config.yaml
dataset: "seven-segment displays showing three digits"
train_examples: 97500
encoder_activation: "gelu"
encoder_depths: [16]
encoder_widths: [192]
text_encoder_causal: false
text_encoder_parallel_block: false
text_encoder_num_experts: 16
text_encoder_expert_mlp_ratio: 0.5
optimizer: "muon"
adamw_lr_other_params: 0.002
batch_size: 512
epochs: 31.0
lr_schedule: "wsd_sqrt"
decay_fraction: 0.4
Rows from expert 14 of block 3 of the text encoder, named by matrix and row number. Rows with one number belong to one neuron. Each number is 500 + 40 x the weight over its row's rms, rounded and kept within 0 to 999. All counts start at 0. Numbers have three digits each. After the name is the row's rms in percent of the matrix's.
# up: expert up (text_encoder.blocks.3.mlp.up, 16x128x256), inputs 172-255
# down: expert down (text_encoder.blocks.3.mlp.down, 16x256x128, transposed), outputs 172-255
up.70 090:496474553449485430464455508436472544522491497469475453508459499483536545421551436537536574495531524447523481550538554522522577463542465482415478465495521572503500507481495542518475485550463506435537527528536524538519537442493481496530524504454550489481
up.71 099:499487454496547418506481506556531450523545589490507549549543483511451428467487502459505505486459420512503562488463527472513540435501500499470419440507571507582483537512527458546581489501530523445543528457458470602499539453513472493506430450507497515480
up.72 106:530530495525426502571513445464510527485509527547475409450477444494539488587435501483434448548471502498463515444543438453469414488585452458476493495484521501475521561579545501527436495446381523421491538423527464487509463466494477538446475513514475511480
up.73 100:484539480459490451540565437460520464462525491484451503529567557463502571529476543533518475478505498489496509451571488487535467452541463477587448485525508522495531489463517526540567510529487517566537531453435548503554571472533536485452500497451572506522
up.74 086:475457493544465519528465484498434432576504532502458530502470466490554543542452524521552528460526400572468515548535541453516389507520524480545523514465467507542496555516483479558521585528425520460538489476425511502527495484469507480462498472491528541468
up.75 103:454478535481432555408476469461527521567570460504510464534506438534509464532470526558492519442557454531482483530413606528546482531575544461501449527462450521457499498544534475543474413466554486520516461475455561413519505570473493499500478545457509465491
up.76 083:548403533461476592550537465474502530515565515508469460585509482508530500552493571542501566438513492510512537460535466497428507463498548441540492533523470558486516465492488494462492449504513551504560493486559464478532552467498528473515462584574501435596
up.77 109:495485501494424525516459450514426517494507504472516467437521524539505429510551548481547422525478484508595485471510508478552525552530494502532496567553510556521447436477501505431476518510495422456480459543486487492549577506529533531544442611522519523479
up.78 082:434531537583513556574477489494526432538527488490480483506461512463416518468489507485536425536449452518532471521527420562544477470507546488507499450435498574441557566490527438482632538543570502487565501515481471557516463498451553516557496550582475530514
up.79 095:585531457458455493526559434515509521443496419546516496511526548473534495514490551481503537512477416490430536553539510531536582459470569471515458491458510526528477546537559460510415502480425516419472477495468497517455570516449524514499482517428474523557
up.80 108:487575494432460503438542499588516503535501465534483508541512581455535514512447515507487437495473465461467478525498503499428446481574529529438534502447513481479468531484427531529501510483505464399512489547411535545493547552466503482498460538570489477495
up.81 102:588542445543512494498577482534514450425523495441505472551445547486505466542477488509491541495494472544456494483493467559552482476470507479463426566466528452552485534546579483421482467498500520517522505534476523561512483500489471442533494564514487515383
up.82 108:483493510501485515372525493509544505473495563428484488445557404520560490527469515502522461476592555526553502516480541511519529455536537493494453467488519573546498477475484523511512584522476543465517524457523521502531474523442497503594450526510441485525
up.83 066:587561509592454471460470392493519454500561455458497487560568534442426537544467512553458507494477526514482472492569479464519487502574460504529452519516533548505540504468537475497502535476566532478477496481484559597428491460495538488481460448451525539517
up.84 108:488557449507436495513545468486550575480521558557467555553572483507499497487471472540511529464491567559544484603531529506451498600454543516434515587533464484490510586525504435513466488462474557502464448516488454477528516478474551461491577494493464491544
up.85 108:512514545430425503493484474547542473511450497515462617459514540523502477474527542532425517517534472489467476457516544482522505433520426553378485489467584479477486444503530502535540532524528505451533502391432501481526477494535521485444551472501560572540
up.86 110:593486509491533462541427445528435484481487450474498523561492479485544496541542550513506521457406489517470490477505488423486443439528481465524552561504510531551519489552612457520427475479504488553548544561506509497484471467488531490517538492543531472529
up.87 108:512487469485497519502587456516568523543521539563501504518492491498511481561495449428512502477524451466462479617534501555545541464536471554421463434492480529459490514518486503510577543496478515529532551518490504559464569416501473558484450490507564482534
up.88 087:494487453546493478551535481542454505511448531447418573470550499498546555510478385480514510572474503533555504507505485488569529519428480469435508483467534517539534384469531439538451550495507525466555447431433528491554464550494394406531502538534513506504
up.89 089:469579542539535499530472489513496479400483547527480536501470492493478521472511513574453524499524534476484535474563369529547582485493441422453445517497467516486540561535535531521551522462447491478533455494521476518555503440511505459420514482433557533528
up.90 104:484535439570484504542474353521401488465536553439442466478502547467454476497515492482491547456432539495582484501547468445491549510498476467416496554458470568513496475556506477461540480530545514492486466544434537449504529535467479499454474525476483479434
up.91 107:585499518477487499551522528506449434493493497587487542453508446492426510507474458506561523440544529453461579447477488464546513527488506465482485510464485501522549559478555509500498523508519479471463451467496506573528513529519489495469493566539525517525
up.92 076:496515536527486533484531571525485549469482539535524477554444461462469453504476513537544606471535520602456529488513497435525509465489517474535471506507486506487418518532581440469512554502440535453520498527516506450583468544479400498518447437504541503479
up.93 098:507491504486501552521449534475582518512491452502571491485478476445479465464484534507551446545517480515507517495436398488501511502525516524434481515450491516575511545497496507504513600436475460508425498493451476545508500467511477531617520455535505506485
up.94 098:449585509534424509523484529483499506505505552458540571515517552460522461495507506564473509567500459591466521521471452533549409538518473479498526486473488491492522506469499508441508537460507541476551555483555502517511519489514434454554497489521601543562
up.95 063:491515484427488533512442478522502451500435509575473521603512470430458520552480527542488514394420479433509451491475449425471537488547517534465547542503486541525450543528527505487579565550444547476492473510490530527551525524492463510478508443533515497539
up.96 109:514540450492509501538481392447459512489507489469472482424483455412522478523484562500509472489481538519569465484480493497431497507509478481455505457431545525487404499579436527468514473539577567554534473460463520535484498525456546521507540580505555519537
up.97 100:524479604430459486408532470457482557545577534501545540528489443453514498530509468484553508491501569425531478520490459541549512431465486510570498525472512531512465502522523511442453519498523521549487456545420499453523499486523547504519477511569539535561
up.98 105:497486528483532541490458557438460514485491419488479561512502529471498515493502463494537497555444488523555499489468466550439393499528430490529521580516581477491503544511453478489503518513471536501513503519513489491502565495457531503469532419518563476491
up.99 087:489425510505497576536480517484454468513583502486553544485518522539520481516489509510494484474529477542446556628540506521484495539439498534455508478482503601495445500483467464489549497451510522457520476506487482530500457459523523448560488539421433538544
up.100 103:488493511481444469546460486464540524437480460496480561458528477538520461509533473526620478563471448518447475509578532532436509539542562462513510525564439484524500493514505496559452467492444591575474480585557436488513525499474505495424464458484522522580
up.101 099:482522443414462520502597485515459436466583581536606431487479473507482490506568519407487512555470482422444525521539558536523421493530544524433583488488489510492538524518489556510483531549494452583556518463517532454583476453473415548439456583523553574511
up.102 102:432408509499517557515547534428458460514487459506449533494503475473456512529514455466464511533472479476473519559530464507528455545431493616494508478509437558515584532463558540520542559494490500563440565487508525517487532550449429476488529512474536458527
up.103 097:488500470513459488492510397482489506472490485431542563520501541438595525473458580472514562541474486496554556549544477564563546512516453455487439485509475469488524477519524477451512522539475488505550514541459506521435518477448510536526492503597478484554
up.104 112:591436516519524485586477433463428525485482480468471485526469546401414489513499527542523539523479453558541508568590507440460516447468496465557502530486427459464455478490543457412510417477477566564432516519415551501578534499481483509494542546502499496445
up.105 109:573474515484500565575556548594490436497456537478500570444484491465518496560473514507433501492523512513539508510556445451488510437564538429494451515527537513580401470463528445471481496494502568444550539451524481453522477574520527456548458522473527470514
down.70 092:412515519519479464512426473504483480485481546518520497531497491500466466467540550522530445492457517474466494456504476491525483483518486504415526432540484507486525530512438507469493534550579496486439464489490568481451514555521508486562474491524488435435
down.71 086:533436524493463510457525528563437477465489563487532496499475469539486505510415450509513498438460530497449459520467485507517486557486487472461437561527491494493590533523524439528443464486514509509435532505441532657578504565503528490407531581542475528483
down.72 104:445455447457539520458524458523496482476473423499511550502572608410508496488484468521496534383453513509466519581529538485470537537457526490465487521487515540481518580443449534403531548478529437480435445545558518495477523466485540474430489496506517427544
down.73 100:501448539561508557582425584534468490490492510503468534515483499504504473562487495496459540562503487593476473555451507442531522416551518566472554523501488555490455475583493469529526469504517464538507541381573513536463469512488479495520552473480510513467
down.74 085:528483470525530528462549478562482513436468499482513525533509508515504515512546544527549489513419441438528477482519500582516482536578461503558499469507525515548527476505527496478521464423520464593469532555477520512405540497474428500449450554542495463580
down.75 101:456528476532512494488528510507494480479468518471539520494582455515523515461434525478456480552538454532505547516473411495517508500458442479574578419515527527459497468439505486512499515556501629429487520443567523482488538515542486509520479488531517518522
down.76 089:532495565517509457527486495477504510497482524567446509466471511489410506494452485513519514535499518463504535544474521463498489405459461499523470530545494525446553471480480446485539527502482551557498501561452525475517465506473520435479487416491479476479
down.77 109:503466475563532497532517433469592451467498506479521492509514554516483494409464548516544425508472554427494534432414449521522568484469539508560506555507484499522432501536523510437483488487483503561525527552525461551490523536503542484475509499490552454500
down.78 081:530466500458489523444465487477512428506482468463496479538512536433522525508438465487488517508468543414516516474452533493460511580449511566543586538574488469524505447470549496481497483530478471578489531520516543512482470513525501524498516489595497566573
down.79 097:493529455535489456477503564477529476553529444562570531513456471457475491518596546584520513427504441537512502510550524499519524595440453435392510500540493570507527487486513522537595466503471571462536448506459515496481512538427452530468525421493477501551
down.80 102:539482516601522541552508540533479498554426458508517482547534424493539533490511520504451492518529499426506527492487488529482482474527580494439476559456476498499525458479540463446501501465588431507518460597576471474572497479577514518571467448567475499446
down.81 098:426558536466414502462505523479465470546551502480509530466551619476517526503540503496511426522518476524445487565521458570459481529548522462507491507562539491502522399545442499509500573531476435452529512522475587531449484451469534553481514455520439571539
down.82 108:488502483490512601538475447518514545521515394475486581532488543557446479509510585558458519486425499507477457450483432404497455449474542521500474494543488499530495550542479519517563473500459576487519515486562535514490465475517518437454468473534453510505
down.83 069:554493489467493498472486529478484528463491513478421602501430496506489523546514519535579552510493509551558471543557441570479509477543512527520533545526556550495488427511468522439461385477481481499491562474526428453450492583529499489510507373484529549521
down.84 103:437514610506429520498544495480516510519478471519496413481490469644531486434478480557488471490555457473551490434478527468500513469539482530457473437509532457462547503493523526419533510495508522472472471486454439474500620535478542562470533466471423497501
down.85 108:443486461499524499483480535544570447546496491449603419541532502459495560410538488424515517477559503537512451501444501475493513559452449540472410563510452542487454502509508411557508534470515512482434531498535452567520609495494538508489491536497466478472
down.86 106:533546499471427562503549455449495513530477485421534517531521474452566515559532539464455546551475477443458504492469497492514471527441498456561558465444471441468528553521424540480553477494525468484516525487503556566490504482483524575510431520493485544444
down.87 114:515516428521517447436451492542483475505489422485466492489514502511472528521455510478412513445545484524478478514495460546433417506495503490525472511497429478502545484506443515537492507548475468507507493480500491532529476471596500491465600499474525483499
down.88 094:475485554507508511510496470533465471504536441480474474462521526478454408516540526481455545547523493424484468447527521454474464510548481457498514521553562480498496484512456480551425456565520497566450484500560463482479550556457489582503460519475480452485
down.89 090:444492512524556451590524460531485514584547489511490468466469510491502509401464468435466517495461509456473483477423445555540455519482523514536518435464499448468550480465506498401533459538550526481520503434421562470495476475512451465539455468469504483465
down.90 101:502478518471504482487516536553532467465535468460522525536579523477527542471521549491545536508503559484581503515546533465511515469503494538504512634545549441496419550510536502502482516442496531510506447505495550507519525507563519485425522466515564427520
down.91 107:486495517475467490501533484461497511521518496508544440530447478505496491518535543505493483487562547508528456482496459468501519482563514424495524542517580384495460454488426515492517458469486547526466527406461467537492518541463455541492495490511454536567
down.92 086:492498536479516472519528516516534515492488403464612470523563444522449523549465519447456479535527493538499519478513487501503495492571429498438420508468519506516548483594552583438456496535458546456498513492513489489567467444534472580499459548540469549470
down.93 105:432459511439472470438408452505411534512519451475547467550604489565531483463527552512452477497440540431508499552487544540425531544412610573518497512511523470472527503577441419467501541528507506537416530492514479492549445456485544494499496560595557429459
down.94 101:450504570496480429431475464491533517498586508479522579496425494503427553540518508531476543522419525608552466543446468505494558535507497517446521469546543505472481505497485624431489513485527423445545499571444468481514541500527531502514533487567502470458
down.95 062:510466527552527431517544541472523517476559546554552436496477514512462446541455561500456450494559525508506532504566518502513394513465499467433494517519576530485514442483527494510534443513508500535544417530488514461548538519488460489482529515491507489434
down.96 104:499521513543452540489473415513488508505470462442526483444497474581535567492488453482533478531484500441519487467459472572437453510553531575500476436498617483560431469489494526483480461533577532491492457539530397459499468491554523461493502526441486528440
down.97 091:509496429544406534532494518527447517499481523472508428484526537498456526576521508457439495482541492501523515455427530538578465524449483515503571497519525454484492519526464547547458468474552467518570488458438523466553480597489471527424550476458530461433
down.98 109:585480492512495402433497476565507431489495549491502468506481516516523502509486537508527507502548553498487417508469486521534540524447473481468511495494545536553519431530466418550420500466473429468486486427548519503507498449539540459490498394527460456511
down.99 088:506506540475486539513531506475522489424552533447582534468532473468524530474520477534520463502529526523477435469498462549566521469517517470459445547512504479404491578522449416441471541470525468520567523473479541497521510545461553497517493491473517452458
down.100 107:487497468452503505525501510500485543521473459462483508530476514476429504485518489534453556535484541560504460442493474523560466550471478499496432500484515496473482530552483500467491484507475443486493491500498472473585542505545472512485478510495450436471
down.101 096:537521484453553472494509550552542506455484528482512496515473487498470523522359508498494465455495445500504505478449406449478508512450448468457435492504470589504514542438468464532497464538507394479507521478534509467497508521474564440447488488544522418480
down.102 109:545518530519615515443486434595521483445566502523550564525537469495484493452490460485497549452460478508518472523550511465544539463488541431504444496426496515438509490474577475480482534517515438496573476524472490512478524483507494544503512501530484497533
down.103 102:421443498490515520486423544469489486487578517466480535480480501457545568467502478509494519422505465507510503521497535518485422506449520506519561478526477448506513476494489513470543439507473498474474450534574527527583454472487522581523529517507449501524
down.104 111:605565440559547507484483509548527563510528492558530500501438493526502533476475512460517577535497464516545449552539492450502490514543494478434598449436477510453450482510564521426531463481459530588489458541554555508546475488511495498507512423553551538481
down.105 106:541538494479547457467479484474524479552518521476493535633558534569511549468455474491512526539457518516435494536578523444517596511447525509491447529518421581454537518532542520537475524503543398478483468490522464550494486493542482450420502498534502487490